config.toml
model = "image captioner"
tokenizer = "word"
encoder_mlp_ratio = 2
encoder_qk_norm = false
encoder_patch_size = [8, 8]
encoder_conv_stem = true
encoder_positions = "sincos"
decoder_head_dim = 16
decoder_inner_norm = false
optimizer = "normuon"
lr = 0.01
grad_clip = 1.0
adamw_weight_decay_other_params = 0.05
Rows from block 3 of the image encoder of a small image captioner, named by matrix and row number. Rows with one number within an expert belong to one neuron, the router's apart. Each number is 128 + 32 x the weight over its row's rms, rounded and kept within 0 to 255. All counts start at 0.
Before each expert's rows are labels from the 100 images, of 14848, where the router gives the expert most weight on average: "top examples" is what is common among them. Only what is clearly more common there than usual is listed. The data: larger renderings of crowded toy scenes.
# router: router (encoder.blocks.3.mlp.router.weight, 16x192, trained with AdamW), inputs 96-191
# up: expert up (encoder.blocks.3.mlp.up, 16x48x192), inputs 96-191
# down: expert down (encoder.blocks.3.mlp.down, 16x192x48, transposed), outputs 96-191

# expert 3
top examples: light from the right
router.3 [ 95  93  94 134 130 136 103  94 160 160 149  77 142  75  63 174 132 138  76 112  90 140 190 183 200 172 131 103 136  88  82 122 142 127 121  88 136 112  64 103 143 113 190 113 143  81 113 146  73 140 138 120 116  94 162 123 130  68  83 169 129 176  99 109 163 141  77 151 153 186  46 160 137  95 113 100 156 109  95 170 142 117 183 101 127 108 180 112 113 176  82 151  99 136 138 110]
up.0 [158 143 132 135 130 121 121 113 110 105 176 135 129 135  97 152 117  27 140 189  75  33  97  92 138 110 113 183 156 178 113 135 133 102  78 138  98 168 132 145 158  88 113 138  77  90 139 157  92 115 131 114 153 144 118 126 123  77 143 152 152 137 135 130 204  97 133 109  99 110 135  59  96 139  65  69  88 162 121  72 114  93 184 126 133 178 169 168 164 172 122 130 143  84 188 121]
down.0 [ 97 138  74 128 142 149 113 135  84  76  78  64 139  75 147 116 116 145 107 164 137 129 144 104 110 176 137 166 160 146 172  88 178 144  94 131 142 120 142 149 117 177 148 142 172  98 123  99 128 108 174  93 162 120 122 156 114  58 159 143 129 112 124 216 108 112 134 124 120 131  45 149  58 114 123  98 154 141 166 123 152 101 114  71 141 121 138 182 125 108 166 130 140 112 169  92]
up.1 [133 154 153 146 133 135  98 110 140  57 105  94 141 116  99  90  79 135 157  54 128  92 110  98 165 119 129  66  96 160 172 127 142  62 127 136  12 153 152  76  37 134 175 118 132 105 117  91  85 102 126 144 138 151 152 151 135 200 166 134 114 148 175 123 135  61 133 168 125 160 133 152 153  80 137  97 138 126 108 160  97 101  79 117 106 156 111 144  92 116  74 175 133  90 154  59]
down.1 [112  74  99 115 168 194 120 125 124 119  82  73 138  74 179 104 125 123 123 147 123 200 152 141 127 113 110  87  98 119  99 104 201 105  77 109 133 149  75 191 100 198 113 128 156 156 159 110 110  89  86 106 106  54 131 171 151 135 188 138 146 136 143 122 118 135 141 134 125 127 107 134 133 136 160 117 146 126 148 144 189 164  70 152 169 177  87 136 102 117 181 166 137 141 129 111]
up.2 [110  23  91 129 139 168 185 194 189 144 130 162 160  93 137 115 102 136 135 122 158 101 182 117 156 115 141 120 136 132 108 120 122  61 176 146 111 175 125 138 115 109 147 111 176 121 112 121 169 126  64  96  87  95 121 140 131 157 113  92 126 124 215 138 152  90 146 146 131 140 175 125 103  86 152 106 130 110 147 113 172 151 134 164  72 141 122 118 146 134 114 118 139 119  75 139]
down.2 [110 124 158  76  94  72 109 143 211 162 103  61 106 176 102 154  95 130 185 142 111 139 193 140 113 192 126 160 167 139 148 101 103 115 124 125  83 113 162 135 114 132 226 127  71 119 162 105  66  94 147 136 123  78 118 125  63  88 100 135 117 107 102 134 149 110 174 136 135 164 142 149 164 157 116  99 115 103 101 144 120  99 169 121 122 163  77 156 143 113 100 146 110  88 155  97]
up.3 [121 139 123 125 127 142 124 105 102 162 143 174  48 122  97 133 136 113 136 198 124 187 142  91  87 128  89 182 161 115  92 110 152  65 122 109 113  73  72  99 104 126 111 140 181 204 130  91 152 103 116 123 113 132 180 110 127 145 115 134 125 168 157 177 173 109 114  97 157 107 140 139 147 110 118 158 123 133  70 135 118 123 128 153 144 102 134 136 154  11 127 132 122 161 162 102]
down.3 [146 175 135 137 160  74 186 139 157  65 131 118 158  90 102 116 126 104 139 130 111 139 124 200 184 162 153  87  65 130 139 167 123 130 112 167 186 151 132 116 105 118 163 128 182 137  62 161 154 158 155 154 161 108 124 131  94 173 103 162 111 109 117 187 145 104 143 124 165 130 159 127 119  92 146 135 135 126 161  96  63 133 203 154  97  97 121 107 129 155 121  96 122 180  85  98]
up.4 [158 129 116 119 125 163 104 192  63 123  74  72  99 119 110 125 113 110 170  97  75  84 172 106 120 220 125 115 114 136 135 134 132  98 140 140 145  72 134 141 146 139 146 128 214 210 115 128 138 194 142 140 123 128 142 119 134  99 119 114 117 101 152 117 104 181  89 116 119 142 106 149  93 131 172 114 138 126 113 132 152 134 115 105 120  87 174 156 197  82 125  70 113 157 170 170]
down.4 [131 131 116  89 145 128 130  89 155 125 129 123 143 112  99 151  95 144  95 136 160  91 153 165  47 141  94 113 143 109 128 164  85 120 110 161 148 138 125 139 197 125  96 140  62  90 132 201 130 141  96 163 159 167 171 186 153 119 187 111 171 147 133 134 135 111 153 153 137 133 136 126 109  95  82 169 132 104 113  98 103 155 114  97 120 145 116  79 112 168 149 126 167 105  98 101]
up.5 [128 150 123 122 132 124 174 121 109 147 112 136  74 134 117 118 166 120 156 150 153 207 116 111  98 175 146  82 133 186 125 144 183 176 142 211 132 134 129 119 164 159 186 205  92 161 124 123 150  84 133 128 105 116 128 115 126 134 161 136 105 177 149 148 106 189 146  82 104 142  70 110 124 143 141  72  99 154 146 109  94  65  94 175 118 109 169 121 144 117  87  75 112  90 127 118]
down.5 [116 107 126  91 153 182 180  97  82 114 145 182 148 120 115 177 137 130 191  99  79 123  86 139 142  97 140  94  92  93 122 147 121 135 134 128 127 127 156 128 143 118  81 114 127  92 152  99 138 111 106 167 128 125  57 109 127 195 112 177 174  89 106  93 162 130  62 165 181 145 148 174 116  91 140 180 174 123 104 206 152  51  70 167 163 139 122 139 129 124 133 150 132 109 131 135]
up.6 [167 148 113 123 131 131 155 142 147 149 108 122 141 150 140 136 158 140 109  61  92  97 108 110 162 108 119 202 158 182  74 121 125  10 151 101 163 172 146 105 120 137 121 105 130 161 101 119 127 107 112 125 110 121 123 118 128 181 139 133 114 109 180 151 122 134 185 145 133 135 224 116 120 108 114 140 153 197 143 125 137 159 117 153 127 122 125 196  66 107 200 175 155 106  78 192]
down.6 [159 149  86 101 110 113 110 121 152 138 126 160 108 135 173 126 156  84 122  95 191 109 111  77 153 206 148 176  49 150 148 117 162 100 115 170 122 178 185  97 184  93  48 105 153 136 116 121 150 108 100 118  98 171 123 177 122 147 211 133 102  48 156 172 106 131 154 100  67 121 175 116  96 140 169 149 161 145 140 111 120 153  88 137 125 117  96 174  93  83 143 103  65 174 129 128]
up.7 [ 78  86 119 130 133 159 144 132  91 158  94 113 135 174  99 162 129 139 192 109 109  77  71 182  74 125 154  25 154 143 135 124 109 112  98  86 197 119 206 139 130 126 133 138  40 133 111 134 123 112 100 125 106 119  98  97 132 162 127 131 101 168 126 110  71  99 129 118 140 122 104 110  82 155 151  73 193 127 145 152 111 107  91 129 114 150 141 136 100 100  94 139 143 118 145 103]
down.7 [154 125 138 102 116 135 147 159 149 159  91 128  80 201  89 153 168 185 114  70 152 117  83 100  45 109 132 139 130 113 117 129  81 123 135  80  99 136 100 144 107 137  98 155 131 114 128 146 121 132 114 126  91  91 175 112 130 135 131 124 131 121  95 140 127 165 153 152  97 159  76 148 106 111  71 162 188 186  68 139 161 142 126 155  89 142 121 131 131 158 124 101  89  82  69 107]

# expert 14
top examples: count: two
router.14 [ 51  97 121 109 129 111  90 170 104 119  95 159 137 113 104 113 135 134 108 110 118 121 147 138  97 150 119  71 174 144 124  97 106 116 148 111  92 120 175 118 169 116 158 136  87 112 114 158 168 171 160 127 146 132 155 130 160 151 185 128  79  80 145 115  98 130 139 103  89 139 144  96 132 145 102 118 135 154  61 130 175 111 139 101  74 142 142 116  98  97 172 129 103 126  71 108]
up.0 [215 150 129 134 131 149  90  76 130 151 102 154  64  77 112 122 127 108 136 159 106  99 114 133 118 150 138 127 158 117 155  93  98  98 150 138 111 107 146 202 153 104 127 184 124 171  91 128  81 166 144 122 126 124 160 176 133 151  81 159 125  80 100 127  84 122 132 140 164 105 163 168 125 116 111 201 164 149 196 150 149 157 164 157 122 138 144 111 135 133 178 130 119 104 133  79]
down.0 [106  71 147 108 104 118 144 168 114 114 101 132 120 152 139 141 157 154 181 131 129 187 120 121 124  36  70 149 137 168 107 148 149 153 109 112 162 146 174 128 152 143  94 128 112 116 183 143 154  73  86 165 169 126 101 128 103 225 130  95 103 169 103  90 122 162  66 108 128 147 129 126 135 111  84 110 150  85 150 143 189  99 122 118 151 112 170 160 125 126  63 170 149 189 154 177]
up.1 [119 123 123 126 128 133 102 140 120 140  81  93 131 118 156  94 148 126 108 112 112 161 129  81  78 175 158  80 110 153 125 118  71  59 204 122   0 133  77 184  91 130 141 139 174 194 123 124 179 170 138 143 137 138 154 159 134 164 145 180  90 122 159  69  88 126 125  97 148 122  81 139 169 110 112 158 149  94 149 108 138 153 133 106  65 113 118  65 160 128 186 104  75 171 159 103]
down.1 [160 128 169 151 149 134  93 150 114 154  94  98 108 130  95 141 119 146 142 150  99 112 112 173 144 100 151  62 163 101  79 159 149 113 128 134 146 160 126 153 131 141 101 125  84 134 142 179  85 151 108  70 206 148  39 130 109 179 123 104 123 129 116 119 189 138  91 139 188 137 128 122  97 170 144 121 198 155 143 131  91 130 172 161 115 103 103 151  97 123 143 110 165 144  71 165]
up.2 [ 69 127 133 119 123  92  57  88 132 163 171 183 122 184  91 101 110 180  83 128 135 189  81 139 119 141 168 209 135 121 148 138 131 160 126 126 112 151 187 145 131 118 162 145 135 167 119 119 127 137 153 138 132 120 109  95 119  89 103 189 148 110  81 132  96 144 112 116  94 104 182  95 107 117 165 125 122 135 131 130 116  93 196 121 157 106 135 129 133 132  84 177  87 191  87 132]
down.2 [111 179 169 101 108  91  53 122 121 143 116 154 145  93  95 156 132 107 162 102 109 140 120 103  71 127 141 101 133 117  99  97 140  82 136  67 141  74 118 155 112 140 139 165 173 138 162 146 110  74 119 101 112 140 215 101 147 160 103 147 120 119 157 142 101 120 118 100 162 169  63 108 196 110 143 179 151 128 130 165 109 160 137 117 123 115 165 134 209  85  93 163 109 130 122 128]
up.3 [102 145 128 133 132 161 153  88 147  86 125  79 106  18 155 116  95 105  63 113 171 126 128 123 131 250  98  55 108 149  88 129  83  68 108 106 126  91 122 127 138 132 185 116 108 159 140  88 142 193 151 126 133 134 172 171 135 132 142 190 120 132 113 188 150 105 125 131 106 165 105 132 157  82  75 103 130 132 113 104 143 113 126  91 128 132 138  58 149  96 138  69 133 121 111 105]
down.3 [154 188 154 143  88 122 137 176  95 105 143 102 124 125 129 121 137 106  95 110 127 167  52 139  89  78 128 111 140  97 155 111 101 117 130 152  77 141 138 145 106  82 135 100 100 110 115 196 159 229  92 139 183  84 121 136  92 147  97 112 105 122 157  35 139 153 133 122 120 114 107 113  84 169 134 151 176 170 175 111 118 156 143 122 156 113 105  87 111 115 132 173 162 131 100 107]
up.4 [124 100 120 123 129 129  84  97 110 106 101  98 142 104 168 164  81 127 163 185 124 154 106  54 133 193 159  68 160 165 140 129 132 109 119 129  75 135 134 154 134 123  91 121 159 119 155 115 165 147 146 134 136 128 130 162 128 204  98 107  64 185 107 104  70 113 109 107 151 100 163 198 114 156 158  95 137 114 185 117 186 121 134 193 109 148 108  47 194 110 142 154 111 129 224  44]
down.4 [135  93 136 190 112 123 118 128 109 162  39 164  99 185 132 117 133 145 170  91 171 114 156 134 142 108  56 146 104 115 116 136 130  95 167 109 110 145 107 110 131 169 142 112  79  88 117 177 124  89 136 116 129 148 162 146 124 151 120  76 140 114 103 130 153 167 106  74 198 176 137 124 135 120  71 175 148 103 145 104 147 127 101 153 128  99 115 190 152 129 154  67 127 165 188 152]
up.5 [ 73 127 134 132 131 109  52 129 209 159  53 119 183 120 126 122 126 161 157 113 173  25 112 106  99 163 138 136 183 171 122 133  95  88 106  96 104 203 112 130 117 114 134 115 119  92 122 142 102 137 134 128 129 129 120 107 133 106 125 176 121 134 132 136  88 129 120 152 106 140 162 130 138 159 119 156 145 213 122 125 154 118  69 153 142 152 172 123  16 106 156  81  78 110 112 153]
down.5 [186 156 145  78 121 116 173 199 137  97 172 120 156 133 161 168 142 125 139 118 154 215 155  96 162  64 157 134  70 104 114 132 165  91 164 156 165  88  70 162 174  73  82 108 110 126 105  69  90 139 132  62 147 126 164  96 179 100 120 146 126 138 164 101 118  64 151 111 148 120 134  87 139 130  97 107 102 103 124 171 119 114 101 132 133  78 116  94 131 141 150 136 152 147 143 121]
up.6 [137 149 105 127 133 147 180 153 122 172 129 119 147 126 149 105 130 108 111 106 180 127 144 160 108  91 149  93 187 133 158  99 104 121 122 142 109 162 154  32 114  81 107  85  50 128  78 152 208 123  79 112  84 106 125 128 130 116 165  95  90 157 190 119 127 157 116 134 117 113  71 131 135 104 172 121 144 126 145  77 113 167 110 129 133  75 197 136  67 140 181 146 114 146 177 180]
down.6 [176 167 114 101 169  73  92 140 176  59 170  61 158  92 125 176 145 121 159 141 129 102 196 103 131 193  89 140 113  98 140 105 156 124 121 145 179 149 113 163 152 126  80 114 151 152 142 152 174 115 160 179  88 127 113 134 126 178 133 132 176  79  90  76 171 137 124  90 162 137 114 149 145  95 112 105 134 158 114 155 119 148 120 139 109 190 114 129 164 158  98  95  78  75 126 127]
up.7 [139  84 104 105 125 135 160 138 135 121 146 163 157 149 120 190 142 142  60 145 107  99 158 183 149 160  98  76 145 102 143 163  70 130 155 127  95 119 115 195 104 136 101 102 107 136  75 134 148 185 126 116  93 107  85  98 122  93  84 118  93 111 125 169 147 140 170 113  94 151 134 131 160 132  85 101 167 109 168 147 143 172 164 121 133 154 114 105 141 128 162 109 126  99 112 157]
down.7 [135 104 127  96 147 107 170 160 113 178 110 110  93 137 181 105  78 104 129 133 133 145  93 124 168 108 145 187 143 145 168 124 111 139  89 157 131 106 135 120 135 166 147 171 140  97 179 115 129 144 105  92 100 121  78 163 128 113 126 180 133 120 129 130 125 157  90 153 130  83  84  91 175 160 110 184  77 166  62 138  76 103 116 130  77 124 135 107 123 119 162 158 110 163 143 127]

# expert 15
top examples: light from behind the scene; count: six
router.15 [113 113 136 151 148 105 156 122 116 160 178 189 152 133 106 171  98 155 124  81 117 168 123 116 157 113 116 152 176 145  71 108 105 134  84  88 152 100  91 143 108 135 201 169 150 141 134 115 142 170 154 129  72 107 175 158 115 154 124 109 154 142  72 109 139 101  94 119  74  84 127 124 157  66 146 107 111 113  98 147 110 173 146  74 118  85 166 114 118 140 101 143 162 107  70 108]
up.0 [126 149 126 127 129 118 149 150 144 163 156  85 180 135  84 207  83 169 116  96 136 204 148 159  98 163  92 145  67 167 124 149 143 161 114 101  71  80 123  83  79 102 143 106 160 122 163  97 138 129 110 134 109 121 133 116 122 210 137 153 167  93 169 106  59 163 117 140  77  95 100 134 160 123 131 155 134 131 140 121 118 135 125 172 100 102 161 152 133  85 104 159 187 179  83 149]
down.0 [129 128 163 124 183  86 152 136 147 104 148 125 136  60 158  93  92 167 102 153  75 100 153 154 115  76 148 139 160 126 127 133 103  67 146  76 154 135 125 124 111 144 135  40  73  76  84 125 160  78 166 129 126 149 159 170  52 100 114  84 145 151  81 164 126  96 156 142 125 146 162 118 124  81 123  89 115 150 143 131 173 215 170  80 146 102 159 143 109 173 115 117 121 111  72 189]
up.1 [122 132 130 133 131 160 119 156 132  99 139 132 148 143  90 148 150  58 151  47  95 115 101 148 152 124 142 141 169 153 142 165 184 129 123  94 117 112 126  51 134 106 135 107 166 170 144 106 133  91 140 119 119 140 121 139 132 129 128 158 117  86 153  95  95 113 139 130  82 119 178 160 179 139  52 116 139 152 131 162 133 118 120 134 104 159 212  37 122  72 127 106 102 145 147 123]
down.1 [148  91  84 146 115 143 127 122 102 130 161 110 184  65 160 140 106 162  77 116 124 154 133  76 164 125 173  86 127  92 131 125 116 218 119 159 104 130 137 173 180 117 157  59 149  65 156  61  93 147 132 193 176  67 144 134 124 125 122 139  89 133  35 104  97 146 165 104 156 114 119 113 141 129 107 100  97 156  49 117  77 174 119 122 149 125 122 136 159 126  66 131  91 179  92 150]
up.2 [159 117 121 136 133 135 128 125 112 134  96 222 133 188 104 160 174 100 167  68 151 183 116  82 170 178 134 120 157 164  74 146 125 122 104 151 136 126 128 124 163 133 142 137 164 111 137 135 106 126 103 109 110 115 142 111 131 138 156 108 101 143 191 162 230 130 113 142  55  65 180 147 135 156 135  81 127 186 154 113 119 130 121  65 132 112 157 122 116 156 139  85 124  87  49 115]
down.2 [117 120 107 112 100 156 131 108  70 100 142  98 136 108 104 107 147  91 151 135 145 178 127 136 127 118 171  75 111 128 126 131 205 212 127 161 126 113  77 132 123 172 139 152  99 123 105 104 134 126 130 127 125 136 148 122 150 115 114  93 161 182 112  31 117 104  93 111 174 148  72 116 133  96  98 162  35 128  79 157 155 119 101 184 160 159 117 120 132 149 102 169 145 130  91 110]
up.3 [101 176 149 126 122  94  90 100  55 123 103 146 100 120 169 157 120 139 138 118 165 156  78 131 125 104 111 117 121 117  77 103 127  96 166 122 106 117 138 119 110 140 115 103 138 160 128 111 117 193 171 161 146 137 127 138 129 113 109  89 120 129 115  76 112  85 141 124 137 108  97  97 152 149 118 141 114 119 145 131  77  85 142 110  94 105 101 117 108 166 134 150 164 124 149 109]
down.3 [148 103 223  84 139 144  91 148 147 171 143 128 125 174 172  87 137 160 129 127 109  97 176  65  56 166 104 136 126 152  75 137 138 117 159 122 122 162 117 116 127 138 169 159  89 142  93 166 143 108 138 131 129 105 109 116 121 117 139 191 114 145 130 142 170 169 142  79  73 174 117 127 115  72 148 117 184  47 150 113  74 155 151  92 102  93 126 136 126  96  58 120 147  83 121 121]
up.4 [138 149 113 126 124 150 130  87 128 198 126 105 129  69 134 144 167 106 145 126 118 195 153 152 139 199 132 123 191 135 136  99 103 135 142 146 174 237 153 169 149 187 197  96 144  86  77 143 129 171 118 128 116 129 113 126 124 129 129 124 162 111 125 159 116 143 159 137 143 157 224 131 179 112 112 120 142 131 127 138  93 150  99 180 154 116 113 176  77  93 115 120 167 114 133 154]
down.4 [ 87 172 134 118 139 185  96 127 132 168 117 102  95 143 167 149  85 142 161 142 115  88 116 128 156 159 130 106 158 200  91 173 145 132 127 135 108 117 152 124 159  95 194 185 131 132 117 190  86 153 150 119 112 146  67 190 130 109 108 181  83  79 104 140 137 132 117 102  91  91 167 154 132 166 126 140 175 138 117 133 107  89  98 166  27 141  98 132  49 101 127 107  90 121  92 179]
up.5 [128 141 132 130 126 124 102 100 133 130 110  97  66  82 108 159 138 154 160 157 107 162 105 127 132 138 192 133 149 149  66  49 140 134 204 171 169  81 127 118 131 132 127 103 130 101  94 129  96 115 119 121 142 125 137 105 128 123 103 171 122 169 102 134  91 151 135 168 181 126 123 118 167 112  78 136 142 109  97 102 137  81 162 127 157 152 160 117 164 126  83 163 151 170 163 143]
down.5 [141 127 107 153 113  85 141 151 169 122 154 152 203 124 117 108 132 128 101  96 118 129 145 108 119 159 156 100 143  81 100 182 112 100  94 139  83 148 170 147 133  98 142 132 100 125 130 139 130 174 138 108  90 150 153 149 154 190 151 160  68  66 101 151 153 144 101 151  90 119  34  92 124 108 111 158 143  69 138 151 118 151  78 151 163 132 130 164 193 168 194  72  91 105 101  94]
up.6 [115 121 131 125 122 133 102 131 147  76  92 220 131 129 133 149 142  82 151 126 174 105 119 133  74  95 122 111  96 141 108 119 129 171 148 154 148  70 132 146  90  16  81 129  62 137 116 141 149 167 149 119 113 133 130 117 116  90 118  88 112 156 120 155 143 101 171  83 113 160 148 150 201 123 192 175 188  97 103 159 139 136 136  78 126 153  93 126 107 136 222 155  98 201  70 142]
down.6 [129 134 168  93 132 116 128 190 157 137  38 148 129 120  81  96 134  94  95  87 128 148 130 110 125 175 136 144 175 138 117 161 149 182 175 170 168 105 107 149 118 124 143 106 160 162 147 124  60  70  98 152 130 191 143  78 130 103 177 125 121 150 140 158  96 133 119 140 133  76 136 117 111 124 106 133 136 121 160  96 142 162  98 155 146 106 115  71 104 125 120  74 112 131 185  99]
up.7 [161 146 121 125 131 111 136  97 204  88  67  77 122 157 137 132 120 182 151 108 104 121 108  76 157 112  58 126 119 184 170 132 142  39 135 117  92 133 102 104 111 123 180 121 142 115 128  72 180 133 124 130 120 124 140 147 125 128  89 160 137 147 187 161 133 130 134 179 125  90 122 124 143 113 123  98 129 121 140 125 140  39 128 119 125 188 141 169 141 107  91 130 137 119 121 120]
down.7 [102 166 161  82 113 129  74 103 152 146 179  86 145  92 158 132 128  87  84 172  83 145 146 116 144 110  95 111  97 220 125 156 133 101 100 131 127 109 146 165 137 209 112 147 153  99 159 115  87 100  87 138 135  66  86 131  85  75 172  58 168 136 148 125 105 168 152 133 124 134 149 159 143  98 132  84 109 171 116 111 191 163 143 119  92 126  35 110 109 119 109 141 127 123 115 112]

# expert 8
top examples: light from behind the scene; arch; flower; ice cream
router.8 [175 125 166 118  82 151 153  97 128 136 127 177 141 163 142  85  96 122 140 127 152 170 165  91 100 102 138 151  68 133 157 137 132 133 126 100 157 152 168 102  79 116  90  96  72 200 135  95  95  94  81 125 156 144 178 113 155 193  93  95 136  80 170 127 159 125 129  95 141 125 165 136 103 159 209 141 154 127 126  96 167 189 135 131 181  82  80 183 136 141 129 136 102 141 140  97]
up.0 [143 138 118 124 127 137 169 120  88  98  93 187  92 118 124 121 135 132 190 140 143  77 106 155 130 189 157  55 152 108 133 158  98  80 191 138 103 143  89 109  95 132 162 104 153 149 161  89 136 153 104 118 117 110 122 142 131 108 109 101 109 136 122 199 153 140 166 118 160 148  81 151 154 109 176 154 115  83 146  73 120 167 184 137 171 114  80  95 159 128 139 148 154 140 112 102]
down.0 [145 113 145 100 142 157 101 101 158 146 164 155  97 170 141 148 111 127 191 145 168 139 139  86 129  83 177 124  91 135 126 185  89 132 122 127 130  81 169 195 131 194  83 155 142 101 120  92 170 148 126 181 117  92 138 109 175 123  86  86 124 191 132 168  89  99  90 135  95 156 138 150  88 109 117  97 138 147  92  96  97 124  87 136 158 140 102  67 109 101 128 112 129 112  99  92]
up.1 [ 88 119 125 132 130 125 123 142 123 124 162 100 156 149 153 138  70  83 121 119 145 124 159  55 173 122 140 186 159 158  82 124 150  78  84  71 103 157 228 102 138 135 183 189 152 122 145 106 154 144 153 134 128 132 157 130 126 156 123  47  95 119  89 153 112 133  61 122 125 129 149 119 120 128 238 119 124 115 131 110  87  87 113 143  93 127  53  72 139 138 179 114 143  97  90  78]
down.1 [141 102 110 163 110 170 129 111 141 162 113 163 169 138 117 132 140 172 144 150 141  99  93 117 152 126  98 165 101 160 185 129 195 136  90 119 192 181 109 154 203 104  69 118 162 147  82 121 158 139 141 153  95 142 111 138 124 135 131 109 120 166  78 110 113  78  98 161 113 143 143 107 102 152  87  85 124 115 199 126 190 148 101 161 129  94  68 110 143  95 104  66 102  88 166 105]
up.2 [112 110 121 136 132 159 147  86 114 150  97 138 116 121 120 194  59 142  85 156  39 173 122 182  96 167 141  90 138 118  74 119  80 176 113 113 150 139  60 125 161 153  60 123 130 220 133 151 106 145 138 105 127 122 128 152 143 115  96 115  67  86 186  89  66 115 134  99 104 132 119 156  99 174  99 109 126 148 134 143 151  95 187 147 123 150  82 188 156 135 190 173 132  97 124  93]
down.2 [171 131 134 136 116 186 126 171 148 127 131 144  98 135 112  61 117 117 135 154 130 101 109  52 127 134 191 110 148 104 152 128 139 127  64 125 160 133 115 116 119  88  79 142 146 195 138 100 118 145 119 186 118  81 128 114 178 120 158  80 142 151 121  30 176 139 141  91  80 124 136 133 138 150 133 163 150 140 135 137 176 135 113 149  71 163  80 115 144  97 170 116 103 135 185 109]
up.3 [115 122 126 126 135 153 106 162 174 113  79 128 144 111 111 147  72 132  99 170 138 125 121 122 136 182 150 151 140 116  71 109 132 151  87 107 133 113 167 142 135 117 175 140 145 161  85 124  77 169 139 111 124 122 103 138 144 124 157 138 175  99 160 139  53 111 178  91 136 160  77 161 124 113 125 117  97 147  79 135 184  84 157  69  98 143 130  88 184 140 157  92  88 132 103 154]
down.3 [102 168  95 121 145 164 107 134 121 123 123 129 136 112  89 119 127  99 117 169  96 147 101 139 133 117 173  76 172 114  99 189 183 174 104 175 171 124 103 134 160  90  35 172 140 188 129 123 145 114 159 208 121 125 118 130 122 107 104  58 137 138  81 100 143 108 141 143  92 132  98 100 112 166  96 153 128 135 183 153 150 110 140 127  91 117  79 158 102 110 138  72 119  96 142 119]
up.4 [100 163 136 119 123  97 118 178 132 115 147 201 164 107 178 141 101 118 105  98 154  88 129  96 117 109 114 133 152 156 103 187 118 154 104  75 142 123 127 125  74  68 107 139 124 150 118 125 142 116 155 138 133 125 139 140 125 173 134  68 150  82 119 136 110 192 105 125 152 128 107 129 183 122 144 140 131 145 156  99 137 110  82 188  88 141 180  25 154 138 204 149 157 166 126 103]
down.4 [100 148 153  57 128 136 133 120 172 150  87 112 141 129 123 175 158 120 129 171 216  89 115 111 116 113  85 108  96 110 156 193 162 167 162 154  97 125 150 128  93 182 112 124 162 131 123 100  76 102  90 129 116 108  83 149 105 111 101 165 129 126 113 120 190  95 144 191 126  81 140 145 152 155  53 124 110 170 174 130 134  47 111 134 138 125 140 137 149  71  66 126 110 121 145 144]
up.5 [139 103 122 128 126 101 114 191 125 113 111 118 136 125 137  84  83 185 182 140 127 129  88 135 150  94 160 141 160 184  79  48 117 147 166 151  89 158 156  65 124 148 112 164 107  98 138 160 129  90 158 128 144 121 149 104 132 152 153 164 120 129 158 147  79  77  79 154 156 117 130 168  90 162 129 126 122 214 106  74 118 147 103 159 121 138 170 112  59 103 123 138 110  68 154  73]
down.5 [109 144 115 153 133 143 162 147 192  74 130 164 165  97 130 125 176  97 180 129 171 109  48 139 121  99  79 139 144 153 194 112 126 160 120  55 180 133 137 144 116 184 139  79 132 120 154 180  91  69 172 136 144 119 136 111 130 142 148 113 163 108  72  82  96  82 156  94 133  26 102 159 152  84 159 126 154 148 165 148 146 120  97 119 147 132 119 117 135 143 160 119 145 132  70  98]
up.6 [138 106 113 128 124 113 106 109 135 125 113  87 159 165 144  99 130 124 201  74 165 162 113 161  93 150 151 141 194 131 181 112  96 136  93 126  57 196 150  59 144 102  98 172 171 130 100  73 156 161 161 142 145 135 117 138 129  89 117 163  72 112 118 154 151 136  90  97 109  99 129 151 141 177 126 122 127 101 135 147  56 117  92  72 130 152  91 147  95  70 169 100 182 122 130  98]
down.6 [147 104 177 132  77 100 111  91 162 176 146 150 115 125 155  77 132  77 142  89 145 154 135 146 202 107 113 147  83  96 101  86 108 107 105 158 117  91 155 114 128 121 125 109 125 133 104 183 139 144 115 133 117 109 131 155 102  93 148 141 122 100 191  86 132 113 119 107 103 132 167 119  62 194 145 158 110 181 162 139 127 108 134 127 165 108 101 137  91 122 144 126 120 114 141 119]
up.7 [125 154 139 129 130 111 106 207 177 167 114 142 107 116 180  92 138 137 143 127  85 144 115 168  95 165  99  89 144 135 139 124 151  93  76 112 133  82 104  49 100 149 126 127 164 145 189 114 101 117 143 135 140 135 150 143 127  93 146 125 159 152 113  74 147 155 142 120 114 100 110 166 132 100  90  96 129 112 159 111 151 160 100  74  93  92 114  90 132 145  84 145 122  95 161 162]
down.7 [120  94 120 127 155 192 147  39  95 151  96 147 132 172 104 124 128 139 127 178 106  86 168  66 158 131 144 166 146 149 162 122 156 105  97 195 162 156 170 116 118 192 106 131 210 135  72 119 131 122 122 133 107 126 138  88  82 143  96 149 117 155  89 191 127 136 152 153 102 100 158 107 129 135  81 135 172  98 111  88 158 150 125 165 136  90 100 135 173  70 127 147 108 110 106 100]